Weights of a small sound classifier.
Model: 12.4M parameters, activation relu.
Data: trained on short made-up English sentences, spoken by a formant synthesiser in many voices, 65.9 epochs.
Rows from block 7 of a small sound classifier, named by matrix and row number. Rows with one number within an expert belong to one neuron, the router's apart. Each number is 200 + 20 x the weight over its row's rms, rounded and kept within 0 to 999. All counts start at 0.
After each expert's rows are labels from the 100 clips, of 14976, where the router gives the expert most weight on average: "strongest on" is what is common among them. Only what is clearly more common there than usual is listed. The data: short made-up English sentences, spoken by a formant synthesiser in many voices. In brackets: how many of the 100.
# router: slot weights (model.blocks.7.mlp.router.weight, 16x384), inputs 0-127
# up: expert up (model.blocks.7.mlp.up, 8x192x384), inputs 0-127
# down: expert down (model.blocks.7.mlp.down, 8x384x192, transposed), outputs 0-127

# expert 6
router.12,210,170,200,221,220,229,199,229,224,200,189,205,169,194,200,217,202,230,192,177,230,199,186,218,181,201,169,190,180,183,155,222,180,209,185,165,197,209,204,159,155,223,162,210,198,169,175,217,242,196,205,200,209,218,183,177,205,192,193,222,206,231,193,194,208,232,194,163,225,173,189,222,182,225,204,223,199,193,197,215,201,213,223,210,234,191,176,164,237,208,225,197,211,185,196,177,216,159,219,171,223,212,220,220,214,227,203,200,195,206,187,209,201,184,179,201,174,204,216,202,170,183,201,191,195,203,164,231
router.13,223,162,171,198,172,204,187,204,240,222,225,224,213,167,223,212,205,215,200,209,210,212,198,223,188,227,167,191,199,196,156,212,203,216,174,263,221,193,199,203,199,183,177,206,195,155,216,192,231,197,179,187,236,202,194,199,214,187,184,254,197,213,182,207,185,222,215,167,225,194,178,199,163,207,201,208,187,189,218,204,188,194,220,239,211,244,176,192,224,197,230,211,204,200,205,224,184,203,207,154,201,238,224,224,193,210,194,197,172,201,209,208,186,171,180,208,200,199,216,198,186,228,208,167,173,203,191,199
up.0,186,198,172,187,188,158,160,219,209,202,227,187,199,230,171,192,174,232,226,211,213,201,205,176,210,193,200,217,179,215,186,197,183,195,206,205,188,199,198,205,189,201,205,218,190,168,200,209,176,163,211,209,190,186,194,170,142,241,193,189,204,217,225,216,212,236,207,209,214,201,207,197,220,216,225,139,231,226,180,204,226,190,210,170,191,167,222,232,211,213,175,223,188,212,204,138,223,170,211,213,220,177,181,200,190,213,220,211,225,238,180,215,199,214,235,231,202,196,170,195,222,186,191,214,213,195,202,229
down.0,190,182,204,191,187,212,206,232,194,198,217,203,217,166,156,178,225,196,216,218,168,192,186,201,182,202,175,191,205,200,151,193,180,205,203,211,205,204,203,198,212,199,205,212,205,202,192,238,198,231,196,199,203,210,206,187,167,183,197,229,197,178,209,238,198,207,185,194,181,206,241,186,186,167,230,187,201,192,184,200,172,175,207,179,191,214,181,202,207,220,181,220,192,208,185,160,252,207,172,181,180,207,241,178,200,182,219,215,178,187,226,235,205,162,205,177,173,178,195,199,216,209,206,215,213,161,182,193
up.1,203,193,187,189,169,230,189,231,160,219,208,209,216,183,189,210,179,190,199,175,204,217,212,147,226,201,226,217,202,197,206,196,234,159,231,174,179,191,198,244,210,185,185,192,208,230,221,179,191,186,231,251,175,196,189,215,211,198,199,215,200,211,196,189,226,193,215,247,198,216,173,192,236,215,225,220,159,232,199,205,212,183,200,180,163,222,189,211,165,183,189,193,216,209,184,184,191,184,200,236,152,179,193,200,195,180,220,190,161,209,204,202,224,196,214,168,209,187,179,200,213,179,196,218,244,198,226,173
down.1,217,209,183,212,184,182,206,219,164,199,225,182,186,208,227,189,176,208,190,198,228,182,193,189,188,225,210,199,189,255,210,177,203,222,196,187,194,201,182,212,184,200,199,192,209,189,189,185,197,207,180,190,195,222,206,267,217,196,186,173,206,200,197,224,209,193,193,208,190,217,240,180,199,240,208,191,175,219,167,197,223,209,178,187,209,205,196,206,205,191,193,201,202,171,235,186,187,210,183,175,182,191,212,220,215,227,183,223,200,198,185,175,202,210,198,226,177,212,189,162,193,196,173,194,225,203,219,212
strongest on: voice: deep voice (100); mains hum (49); thin (high-pass) (31)

# expert 5
router.10,168,227,231,204,200,212,191,183,189,202,198,197,185,233,214,203,212,175,174,196,203,201,182,173,219,218,203,184,213,179,220,225,199,213,190,176,191,207,189,176,187,214,176,199,210,215,182,211,194,174,196,192,220,239,198,264,215,201,227,194,191,210,265,198,219,198,173,200,213,191,235,252,205,172,213,196,221,206,194,206,208,249,242,206,199,192,210,163,182,185,200,165,180,206,194,195,190,169,174,165,185,192,209,216,223,193,188,199,193,214,201,179,200,222,222,196,177,204,206,214,191,207,178,228,181,197,214,220
router.11,213,162,224,186,191,228,191,203,229,161,222,231,176,208,202,219,209,205,206,185,212,183,192,215,217,209,201,195,189,224,223,227,218,207,156,187,230,197,189,155,203,209,194,219,205,220,211,181,221,203,228,171,205,221,242,166,212,186,207,187,173,209,198,204,202,217,185,195,174,190,233,206,194,204,186,202,241,197,185,230,210,217,203,245,249,202,212,201,199,213,231,199,212,187,197,215,196,199,178,220,237,217,184,193,213,206,252,206,167,156,213,208,201,212,197,198,190,197,196,231,168,180,215,212,212,199,194,215
up.4,168,194,178,214,200,178,165,200,212,208,188,167,222,205,207,187,158,184,200,210,209,261,201,156,209,180,220,198,200,212,210,179,178,225,214,213,164,214,202,237,202,211,211,171,181,188,199,216,164,192,214,223,177,201,176,232,177,189,207,216,192,203,202,218,201,178,212,239,188,200,182,221,214,209,212,187,185,218,226,182,210,167,242,172,163,202,191,197,165,182,203,199,187,238,216,190,165,178,199,198,167,178,211,187,200,190,150,215,179,216,204,207,173,238,191,200,159,182,199,189,218,200,171,182,217,197,176,196
down.4,205,218,218,226,175,196,201,213,194,198,221,198,245,184,203,197,220,177,231,271,164,224,204,207,174,199,209,196,194,180,215,219,194,231,196,216,228,197,213,170,244,189,182,195,218,185,174,217,194,201,180,200,206,196,230,182,195,175,219,213,205,189,234,210,234,222,181,216,208,189,208,203,191,192,241,182,172,191,202,190,195,200,188,157,172,243,177,202,214,196,180,206,196,208,229,199,210,222,186,196,235,164,209,172,163,198,200,201,206,200,209,182,205,204,234,218,179,188,213,200,208,212,203,204,241,175,211,208
up.5,199,204,207,193,209,219,214,191,187,205,212,196,235,152,194,187,185,210,174,231,213,213,191,223,215,210,209,212,189,186,175,177,196,161,220,191,176,208,177,219,193,199,232,191,209,154,164,200,223,181,182,203,171,190,217,234,200,189,212,214,210,175,194,212,223,194,199,222,163,180,244,159,238,200,203,208,135,209,206,197,213,171,192,165,204,199,182,215,207,205,165,202,225,207,222,203,213,211,205,221,173,186,193,197,186,208,188,206,266,220,246,203,200,181,188,201,210,195,190,204,213,228,181,177,212,234,195,220
down.5,198,215,196,186,181,164,182,206,193,176,231,194,179,188,182,209,208,171,197,228,164,174,212,176,199,184,186,183,223,231,177,196,204,208,178,209,189,187,213,190,201,204,193,189,200,189,200,199,209,184,213,211,208,184,235,231,193,177,186,180,230,174,204,203,206,230,184,228,173,203,207,190,180,174,203,206,172,188,191,202,179,177,166,162,207,151,180,207,212,186,208,180,210,202,208,185,169,197,179,198,229,179,164,176,229,187,197,245,202,213,197,206,205,151,188,215,168,187,197,200,211,197,192,211,203,161,204,182
strongest on: voice: child-like voice (100); /ɝ/ (78); "every" (36); number of words: 8 (33)

# expert 0
router.0,184,207,196,200,219,204,258,213,192,211,235,180,220,226,185,234,204,233,208,181,250,152,178,230,179,213,194,218,215,190,206,167,200,195,180,171,193,180,155,151,177,198,185,180,217,176,161,174,194,213,214,227,194,197,199,199,195,217,200,175,187,218,217,202,223,235,200,152,198,174,161,227,209,228,204,210,162,197,198,160,185,177,257,203,217,177,193,190,206,198,202,190,201,195,184,166,195,164,180,138,205,186,173,185,175,229,188,197,174,199,194,188,199,190,211,199,232,193,196,221,172,221,210,221,189,219,186,220
router.1,202,170,224,179,185,210,214,190,198,202,222,166,204,191,210,215,232,217,194,199,190,166,195,243,199,202,175,178,205,199,183,220,206,184,185,208,209,200,194,175,179,188,196,208,192,160,125,162,193,178,183,190,190,205,228,203,210,204,159,179,169,205,182,186,203,188,193,177,198,146,181,214,205,208,178,208,173,210,198,197,217,181,202,215,221,155,179,205,221,194,215,176,235,164,191,177,194,202,201,170,183,195,230,180,207,198,217,181,182,192,199,191,204,154,200,195,183,186,184,210,186,204,201,222,232,196,167,204
up.0,204,196,186,218,199,192,173,211,197,184,187,189,220,180,228,224,197,192,204,231,202,214,169,219,195,203,191,181,196,193,199,187,187,228,217,204,184,194,187,224,203,214,211,212,220,226,201,182,205,189,190,202,211,204,176,213,201,198,198,233,169,219,196,188,220,213,185,202,153,217,205,184,209,204,209,198,179,216,218,234,238,207,190,181,172,217,183,204,183,175,175,211,205,217,186,190,236,198,231,196,230,205,157,225,205,210,190,238,153,209,213,219,199,218,207,208,176,210,173,196,193,195,183,183,220,222,178,190
down.0,184,193,207,212,164,181,224,179,181,217,185,219,202,212,178,182,188,158,203,207,181,210,185,221,180,197,180,228,209,213,203,196,178,215,172,217,176,212,196,238,207,186,226,218,209,172,192,224,198,176,181,204,220,204,195,211,193,174,205,249,215,188,224,212,219,189,200,207,208,202,251,235,188,165,209,170,148,199,186,217,204,182,189,138,143,215,174,208,198,224,201,206,183,190,215,198,199,228,181,177,198,204,233,164,192,179,226,203,200,200,197,195,211,199,239,215,189,204,197,175,210,224,231,220,201,173,177,192
up.1,169,232,217,212,202,205,177,208,174,187,216,210,212,195,210,197,218,192,229,207,227,193,219,163,225,233,239,203,225,223,199,217,201,218,174,215,216,202,174,199,219,203,207,225,213,224,218,199,195,180,209,220,187,205,220,218,209,188,196,223,188,211,204,226,193,209,204,172,169,210,179,214,213,220,203,222,216,218,201,168,214,228,208,195,200,193,234,229,174,204,222,228,195,197,184,185,215,208,208,181,210,210,217,214,211,204,150,227,163,195,205,194,225,222,207,181,224,196,169,215,240,201,188,226,229,206,226,140
down.1,221,198,201,229,229,218,238,176,186,216,231,200,180,211,218,210,197,228,179,168,234,208,190,210,198,217,190,227,226,196,208,221,188,208,222,173,181,207,223,215,205,185,181,207,208,233,184,229,201,240,182,187,207,224,171,232,223,237,221,205,195,217,204,180,213,218,206,170,234,243,221,196,217,209,182,172,190,196,237,186,223,214,150,184,230,210,181,218,234,219,170,194,226,178,208,209,255,222,202,194,176,204,211,193,217,223,215,183,187,168,201,213,216,176,212,184,234,178,214,179,179,200,219,203,181,181,208,205
strongest on: voice: low voice (100); /n/ (90); /ɝ/ (82); reverberation (63)

# expert 4
router.8,201,217,211,186,228,198,201,210,214,228,188,217,202,239,205,187,182,184,201,234,204,202,195,213,213,209,207,184,195,217,243,200,167,191,206,193,199,147,207,176,210,191,168,198,177,201,210,183,189,215,235,188,151,215,190,244,193,207,242,191,219,152,199,204,203,185,184,239,203,175,142,227,195,204,180,195,149,193,212,212,194,185,253,182,173,205,191,181,165,202,209,192,189,210,209,178,163,186,194,213,205,188,190,196,185,163,220,201,235,191,193,191,204,212,190,195,174,172,190,189,184,207,184,187,220,178,175,223
router.9,218,209,195,186,171,224,192,201,189,178,167,244,163,209,235,226,189,192,180,182,214,184,183,227,203,193,173,177,199,215,222,234,210,200,203,200,196,216,181,152,190,212,209,212,211,222,220,181,222,195,198,183,217,183,228,116,216,227,183,179,177,221,187,182,186,214,205,212,174,217,238,192,182,178,165,212,215,193,227,203,193,217,171,207,266,152,178,227,181,208,187,191,198,168,202,178,236,179,218,188,196,223,207,184,229,216,233,215,193,169,197,189,213,200,174,198,187,180,198,190,185,161,196,219,196,211,183,213
up.4,184,218,180,198,199,180,206,217,200,182,194,203,189,217,181,203,222,165,206,187,198,177,187,172,216,178,180,197,180,193,195,189,208,181,201,165,167,201,247,220,210,169,222,174,156,186,186,130,197,160,187,237,209,190,177,192,183,177,208,224,169,190,235,183,209,180,226,201,155,181,202,203,198,160,206,202,198,220,210,196,182,199,232,198,185,224,216,196,234,196,167,170,176,248,216,194,186,159,185,220,206,194,177,225,188,160,193,222,189,205,201,211,167,194,209,198,166,216,189,199,184,204,168,214,225,176,199,185
down.4,191,234,195,216,178,217,183,218,210,208,190,210,208,198,178,270,195,189,176,223,170,213,197,235,195,194,208,228,170,190,208,212,207,224,180,205,204,185,193,186,194,185,193,168,200,201,165,203,185,173,225,215,197,206,210,165,185,162,214,192,213,161,215,225,217,228,187,208,214,205,191,174,195,169,194,203,166,236,212,190,174,189,225,191,198,204,223,156,173,183,224,171,186,217,229,202,148,192,205,207,243,189,196,186,166,185,193,201,207,192,202,169,171,205,183,232,135,198,219,204,219,216,183,213,168,205,182,214
up.5,193,196,183,202,215,178,176,198,202,205,196,170,226,201,205,204,192,170,213,218,175,209,199,161,213,203,195,183,191,203,160,197,156,189,194,202,177,181,212,240,190,180,171,185,175,188,183,170,196,187,139,213,221,190,163,238,190,179,185,221,172,171,197,221,186,179,195,191,199,184,178,188,183,193,211,179,186,207,218,222,190,176,229,181,154,237,199,170,192,196,227,221,179,195,176,193,179,187,212,167,191,196,212,224,210,197,199,213,190,216,231,193,169,193,258,173,185,186,176,208,206,258,186,195,190,205,197,162
down.5,177,189,198,177,195,179,188,199,232,182,237,204,236,188,190,220,185,209,193,217,213,174,190,183,176,195,206,215,232,197,201,244,222,201,172,249,201,196,220,192,207,197,181,195,192,203,204,207,190,168,217,210,235,201,220,194,209,205,160,214,205,195,217,232,205,181,222,201,206,163,168,196,181,183,206,218,195,234,211,202,204,189,217,193,263,201,224,160,199,238,227,176,154,186,196,206,209,237,209,184,225,183,201,162,193,192,184,190,185,233,193,216,173,202,195,212,184,209,192,215,192,227,180,216,205,236,206,226
strongest on: voice: child-like voice (84); whispered (66)

# expert 7
router.14,224,172,216,224,196,212,207,192,220,213,222,249,244,208,180,219,213,200,196,190,198,222,210,246,173,198,229,235,239,179,213,225,215,216,175,192,170,201,235,190,207,194,180,192,209,220,201,220,234,222,205,212,236,200,207,235,223,198,205,197,219,218,189,197,179,181,191,172,233,211,209,221,217,206,217,220,224,203,203,203,195,232,215,220,225,206,203,163,204,221,250,184,215,195,196,213,196,192,190,205,220,177,222,220,201,207,246,195,144,184,188,183,191,198,192,218,193,224,184,197,173,176,211,205,207,192,171,210
router.15,224,228,211,189,204,232,227,205,230,218,204,220,205,196,197,199,192,187,198,199,190,199,218,214,190,224,204,223,185,207,234,212,216,226,209,198,217,227,234,214,198,201,210,188,190,240,203,204,221,164,193,206,218,207,214,211,204,182,178,226,206,170,200,209,189,185,194,175,182,219,222,188,213,184,226,196,212,200,211,179,209,211,211,189,217,143,193,165,197,185,192,192,208,199,205,225,156,187,181,202,193,190,233,201,194,200,288,172,205,186,198,205,196,181,208,219,207,222,189,184,192,191,231,188,214,179,199,217
up.4,177,200,198,219,189,196,218,217,210,218,192,189,226,187,210,193,203,191,197,232,217,218,220,191,210,197,228,195,223,198,182,171,217,155,184,218,181,172,173,231,217,189,167,183,191,185,176,181,167,190,195,234,189,201,179,216,201,201,186,222,174,202,176,233,211,175,198,210,211,208,177,193,204,201,203,188,217,232,208,187,195,197,241,195,162,215,200,196,208,168,205,181,172,240,196,186,183,216,183,240,173,191,249,218,198,221,231,204,183,227,208,222,194,227,211,198,211,215,186,178,222,210,222,208,222,196,218,166
down.4,233,208,200,161,242,166,228,180,197,193,204,210,212,226,200,231,212,207,182,224,205,183,207,219,182,214,198,183,173,187,186,225,206,183,207,209,240,210,214,172,236,251,167,204,198,185,168,197,183,188,223,224,195,196,201,205,240,211,183,201,191,189,203,195,189,204,190,194,181,193,198,203,180,208,199,220,208,239,197,191,179,215,198,199,241,186,197,209,172,203,188,169,194,253,153,180,212,192,258,219,214,161,208,188,232,200,179,208,196,205,221,182,199,202,172,196,209,182,222,202,243,227,227,248,182,197,152,177
up.5,199,189,207,230,214,196,181,185,192,189,174,204,175,190,219,200,211,187,183,190,190,190,213,235,201,167,181,202,192,194,172,169,181,211,206,200,171,190,253,218,198,170,173,165,213,213,218,194,206,173,196,206,204,188,153,199,193,190,168,162,200,225,204,177,191,177,195,224,164,195,160,198,208,202,180,184,182,227,190,218,186,228,204,194,206,188,165,180,208,199,189,188,215,208,182,180,183,197,232,194,190,189,185,207,185,207,198,193,170,214,188,191,187,194,222,183,174,211,220,183,203,207,209,202,179,214,179,143
down.5,186,174,205,202,193,203,212,178,202,202,216,208,208,196,198,197,216,196,222,159,206,196,224,201,234,204,198,218,194,172,212,218,208,183,207,191,161,181,190,205,185,241,217,179,191,218,190,186,191,218,240,232,159,204,186,180,195,212,200,156,203,197,232,197,196,195,204,220,181,230,155,190,187,205,196,201,245,185,209,186,229,225,220,215,131,227,221,209,206,173,199,189,204,197,156,193,208,186,240,229,210,196,174,222,198,234,150,182,196,227,186,202,219,196,180,203,218,213,216,180,216,179,213,191,211,208,201,188
strongest on: voice: high voice (100); /ɝ/ (78); reverberation (60); "every" (36)

# expert 3
router.6,201,210,228,168,203,184,213,189,193,198,211,176,206,161,200,222,213,193,219,199,173,179,217,177,222,206,237,190,201,225,185,213,213,198,161,174,174,206,205,204,219,187,186,191,213,167,174,171,194,212,182,197,181,196,227,203,215,187,211,225,194,179,207,197,175,183,178,175,181,179,191,238,194,233,195,183,186,174,195,217,193,207,189,187,243,175,232,193,210,195,191,186,185,174,185,221,174,184,197,172,218,150,212,182,209,212,256,200,237,201,195,181,207,165,189,201,170,213,197,194,190,186,197,215,231,207,167,176
router.7,185,173,177,205,193,177,198,184,202,175,176,197,184,194,220,198,189,245,200,200,200,198,207,199,180,210,186,196,189,204,188,215,209,179,173,167,227,190,184,166,170,196,200,181,206,181,187,163,213,201,230,202,214,207,190,176,201,186,211,224,196,212,184,192,186,219,209,210,189,194,187,216,214,249,220,216,174,166,211,198,188,200,212,167,219,182,211,175,200,206,223,185,204,208,205,207,166,183,176,228,183,163,204,160,195,209,257,198,252,203,206,203,192,194,186,196,212,200,222,204,195,153,206,208,185,169,204,199
up.0,213,216,212,186,217,188,221,215,190,188,192,223,225,203,179,191,199,195,168,195,237,199,211,247,233,189,200,188,232,202,172,198,214,188,242,192,199,172,212,201,210,191,166,217,193,202,195,206,205,202,187,189,187,207,193,264,215,176,215,190,197,197,181,194,168,199,197,230,235,196,188,203,203,214,182,206,185,241,200,206,213,186,191,207,157,223,204,193,205,220,191,186,186,185,184,229,226,192,185,186,221,198,231,200,166,219,176,217,169,208,229,220,206,205,200,224,199,190,209,217,196,198,218,167,199,210,211,188
down.0,195,216,218,177,206,182,194,217,219,177,217,223,198,241,195,199,205,165,223,192,200,171,224,169,196,212,215,201,201,180,177,224,217,215,210,212,223,176,188,195,190,191,157,193,193,193,212,225,191,202,207,219,209,193,206,199,216,230,215,220,181,211,180,195,177,195,215,223,191,193,189,195,196,152,198,210,197,211,224,174,158,174,229,207,212,207,202,196,183,196,235,214,179,223,204,184,218,182,211,169,185,171,209,184,170,169,198,220,199,232,211,216,210,213,195,184,171,183,248,231,217,229,194,229,236,213,175,194
up.1,178,236,231,220,193,227,210,179,208,203,167,196,180,204,171,178,217,210,212,200,221,229,170,201,218,213,199,216,205,178,180,191,170,211,205,223,212,210,197,224,209,174,200,214,213,205,179,224,210,162,194,220,175,199,189,214,183,201,198,203,185,196,226,208,189,211,175,183,190,205,189,220,204,200,199,222,190,228,184,203,196,202,212,214,161,221,216,211,193,211,225,222,201,158,192,215,227,207,173,198,218,262,204,203,188,226,192,191,187,184,188,182,211,200,220,204,185,185,195,194,219,186,173,177,205,222,206,227
down.1,202,204,213,220,179,228,187,232,212,191,156,167,207,182,174,141,210,196,230,198,216,195,232,227,205,220,182,203,222,194,209,210,219,188,210,193,194,239,182,189,192,199,211,195,212,181,192,205,186,222,194,161,213,191,180,221,181,238,273,198,206,196,163,196,199,197,249,186,205,217,244,198,182,233,172,185,173,242,210,197,237,184,185,183,200,186,222,207,220,213,234,199,188,186,196,218,175,195,184,176,180,207,206,219,219,234,243,188,177,181,222,206,189,205,182,222,193,187,207,183,192,200,192,192,192,200,211,196
strongest on: voice: high voice (99); /b/ (66); /æ/ (60)

# expert 1
router.2,205,187,208,196,197,202,223,192,220,177,191,226,209,201,210,234,214,205,207,194,206,142,212,231,191,222,190,178,213,188,223,205,212,185,178,177,177,230,180,167,198,203,193,189,194,209,196,178,206,230,220,200,259,211,220,183,209,193,194,211,176,181,211,213,200,206,212,215,190,181,238,226,200,210,203,215,199,180,184,180,225,246,202,196,224,187,228,216,209,178,203,195,199,179,193,216,205,200,157,166,197,176,174,241,241,186,265,213,190,182,214,184,220,184,223,225,229,223,204,200,181,184,175,200,222,200,224,194
router.3,227,157,191,211,215,222,206,221,222,161,179,205,182,226,197,214,206,192,204,202,216,143,206,205,213,194,202,166,200,183,189,219,236,184,170,194,223,204,168,168,226,205,202,191,211,211,189,195,208,190,193,196,210,222,229,179,220,190,193,216,191,200,195,206,205,192,183,193,193,204,213,242,210,193,203,206,200,167,150,181,233,242,203,212,235,200,213,184,222,188,219,213,208,183,178,229,197,216,200,167,188,187,187,208,209,175,268,223,203,195,245,189,213,171,194,194,193,234,211,219,174,222,161,207,197,233,214,188
up.4,191,197,216,225,229,212,216,201,193,200,179,189,227,216,196,167,214,211,242,231,216,204,221,173,214,208,201,220,216,211,232,188,194,175,210,213,218,205,194,172,186,203,194,233,172,203,176,188,186,209,234,200,195,208,192,219,191,205,222,200,200,187,205,205,207,207,178,190,243,184,192,234,217,225,193,199,194,191,174,187,194,189,221,184,189,173,206,177,197,183,224,226,195,218,195,180,152,166,240,182,214,183,199,240,187,190,194,220,216,204,194,229,190,213,212,219,191,216,188,211,212,199,192,212,190,205,201,186
down.4,224,203,180,183,222,179,217,195,203,231,220,208,214,231,221,205,216,228,186,234,223,217,220,229,219,211,193,209,183,200,196,210,195,210,232,225,232,188,182,219,189,228,170,203,214,219,232,196,206,187,195,205,181,192,194,224,208,227,206,206,179,226,209,166,180,177,186,215,205,215,193,221,200,219,196,235,218,172,209,196,194,219,170,221,227,213,210,191,255,216,213,201,229,188,170,178,219,216,210,197,163,187,224,230,176,221,184,180,225,218,180,216,216,222,231,189,238,213,207,222,185,216,189,203,187,211,190,232
up.5,173,243,193,193,271,197,222,214,183,244,193,185,198,206,177,170,219,182,204,230,233,193,227,143,211,206,210,229,220,178,190,194,184,195,239,167,162,183,192,211,200,183,176,175,195,228,200,191,168,209,197,191,175,213,176,227,207,214,230,191,202,194,243,223,232,216,210,211,198,194,172,227,193,197,213,255,192,214,215,197,183,198,201,217,195,216,197,219,195,208,197,158,207,207,185,171,213,177,235,203,220,200,243,197,188,239,176,207,190,202,213,173,203,215,219,202,237,221,192,185,193,192,196,210,212,185,219,199
down.5,180,228,190,177,192,192,217,237,205,247,185,193,177,219,193,203,207,200,217,196,191,209,204,239,203,217,196,185,154,205,167,177,216,204,214,207,201,197,198,176,239,204,207,191,233,208,203,192,204,235,200,197,217,170,205,256,200,165,188,181,203,211,171,198,187,239,204,188,193,187,207,174,248,192,181,185,179,207,205,194,179,194,191,200,203,261,196,202,177,237,166,225,214,197,216,210,209,217,191,227,221,210,234,192,236,224,221,214,214,205,219,192,202,197,179,203,218,192,221,189,224,252,188,190,227,202,201,207
strongest on: voice: high voice (100); /d/ (86); /v/ (61); intonation: flat (55)

# expert 2
router.4,182,228,180,189,182,197,157,192,206,245,204,189,206,197,223,208,176,197,178,182,252,179,210,186,178,185,212,210,195,187,206,232,210,226,256,165,162,210,205,188,191,182,156,204,195,167,199,204,222,178,171,200,187,197,171,234,204,197,198,206,195,208,195,196,216,210,207,184,199,174,139,228,192,175,203,201,182,220,202,208,202,222,209,216,214,175,218,205,185,211,205,211,195,207,181,185,216,184,232,168,198,205,199,185,191,169,197,185,181,191,226,185,217,168,196,195,169,199,224,212,176,201,185,200,187,204,175,203
router.5,209,189,184,189,182,193,150,219,190,265,191,191,191,162,216,214,187,227,204,183,199,188,183,185,222,188,193,190,156,197,194,212,203,221,253,178,203,203,172,195,194,170,166,203,178,205,189,206,228,173,167,185,187,198,182,217,198,182,200,195,204,196,196,191,203,200,184,188,183,199,172,235,208,163,235,199,188,214,223,183,225,197,232,218,228,166,176,197,197,226,207,219,160,201,194,172,171,180,210,152,211,226,220,203,196,168,202,199,179,188,203,177,200,194,179,197,169,202,183,164,164,197,189,178,199,186,193,228
up.4,189,165,190,222,207,211,182,197,209,215,207,213,191,191,196,201,202,233,211,229,209,213,194,215,222,218,196,217,213,229,208,176,212,189,204,206,211,194,201,272,186,207,174,195,198,188,221,217,187,187,176,213,207,204,197,193,199,214,208,236,185,180,201,213,220,209,176,217,215,195,190,211,208,231,199,214,182,219,200,223,203,224,209,179,168,209,193,174,205,182,205,197,231,192,210,209,173,191,196,197,185,194,206,210,211,229,220,235,181,226,227,235,214,207,174,230,220,180,185,194,220,222,221,233,210,219,211,177
down.4,216,189,196,183,223,160,199,191,201,200,236,191,145,211,231,205,210,174,204,178,224,174,202,150,215,192,221,208,206,219,189,201,187,220,231,240,242,191,183,230,166,196,157,189,202,210,179,174,230,219,181,162,205,182,236,236,240,214,170,182,181,213,191,166,212,211,201,205,217,185,223,221,182,179,187,180,202,192,212,200,169,209,160,199,283,185,213,181,205,223,208,202,202,230,240,219,207,218,164,203,187,171,222,214,202,199,216,194,226,206,203,172,203,195,153,209,235,186,221,201,221,212,196,170,223,218,195,211
up.5,160,194,209,221,208,202,197,227,203,218,191,230,217,209,235,200,192,189,217,233,221,235,211,222,214,195,197,221,198,168,225,186,175,206,241,209,182,179,214,273,205,195,199,182,206,199,179,217,206,184,202,202,236,204,170,246,206,212,201,210,190,188,231,221,178,192,196,221,200,205,217,162,220,226,203,193,174,245,176,230,191,208,200,168,175,226,209,173,193,204,220,214,204,232,171,180,194,211,200,222,188,196,216,192,180,190,230,196,187,199,198,202,203,238,195,207,192,201,186,213,179,206,170,195,219,206,215,199
down.5,206,191,235,197,209,170,211,237,230,233,234,175,197,218,210,186,210,167,183,207,182,176,202,176,159,220,233,207,204,209,177,150,213,203,199,228,194,199,184,207,195,186,200,207,190,192,223,223,176,205,197,214,194,198,204,196,207,184,193,217,191,207,209,204,197,209,251,219,206,226,214,183,193,220,203,184,206,213,206,226,178,196,211,197,209,183,231,154,183,187,209,224,189,197,215,174,195,189,141,197,186,207,215,220,242,213,201,207,201,208,196,224,210,199,185,199,213,174,189,185,175,193,195,214,236,211,171,180
strongest on: voice: low voice (100); /ɝ/ (75); /b/ (66); reverberation (56)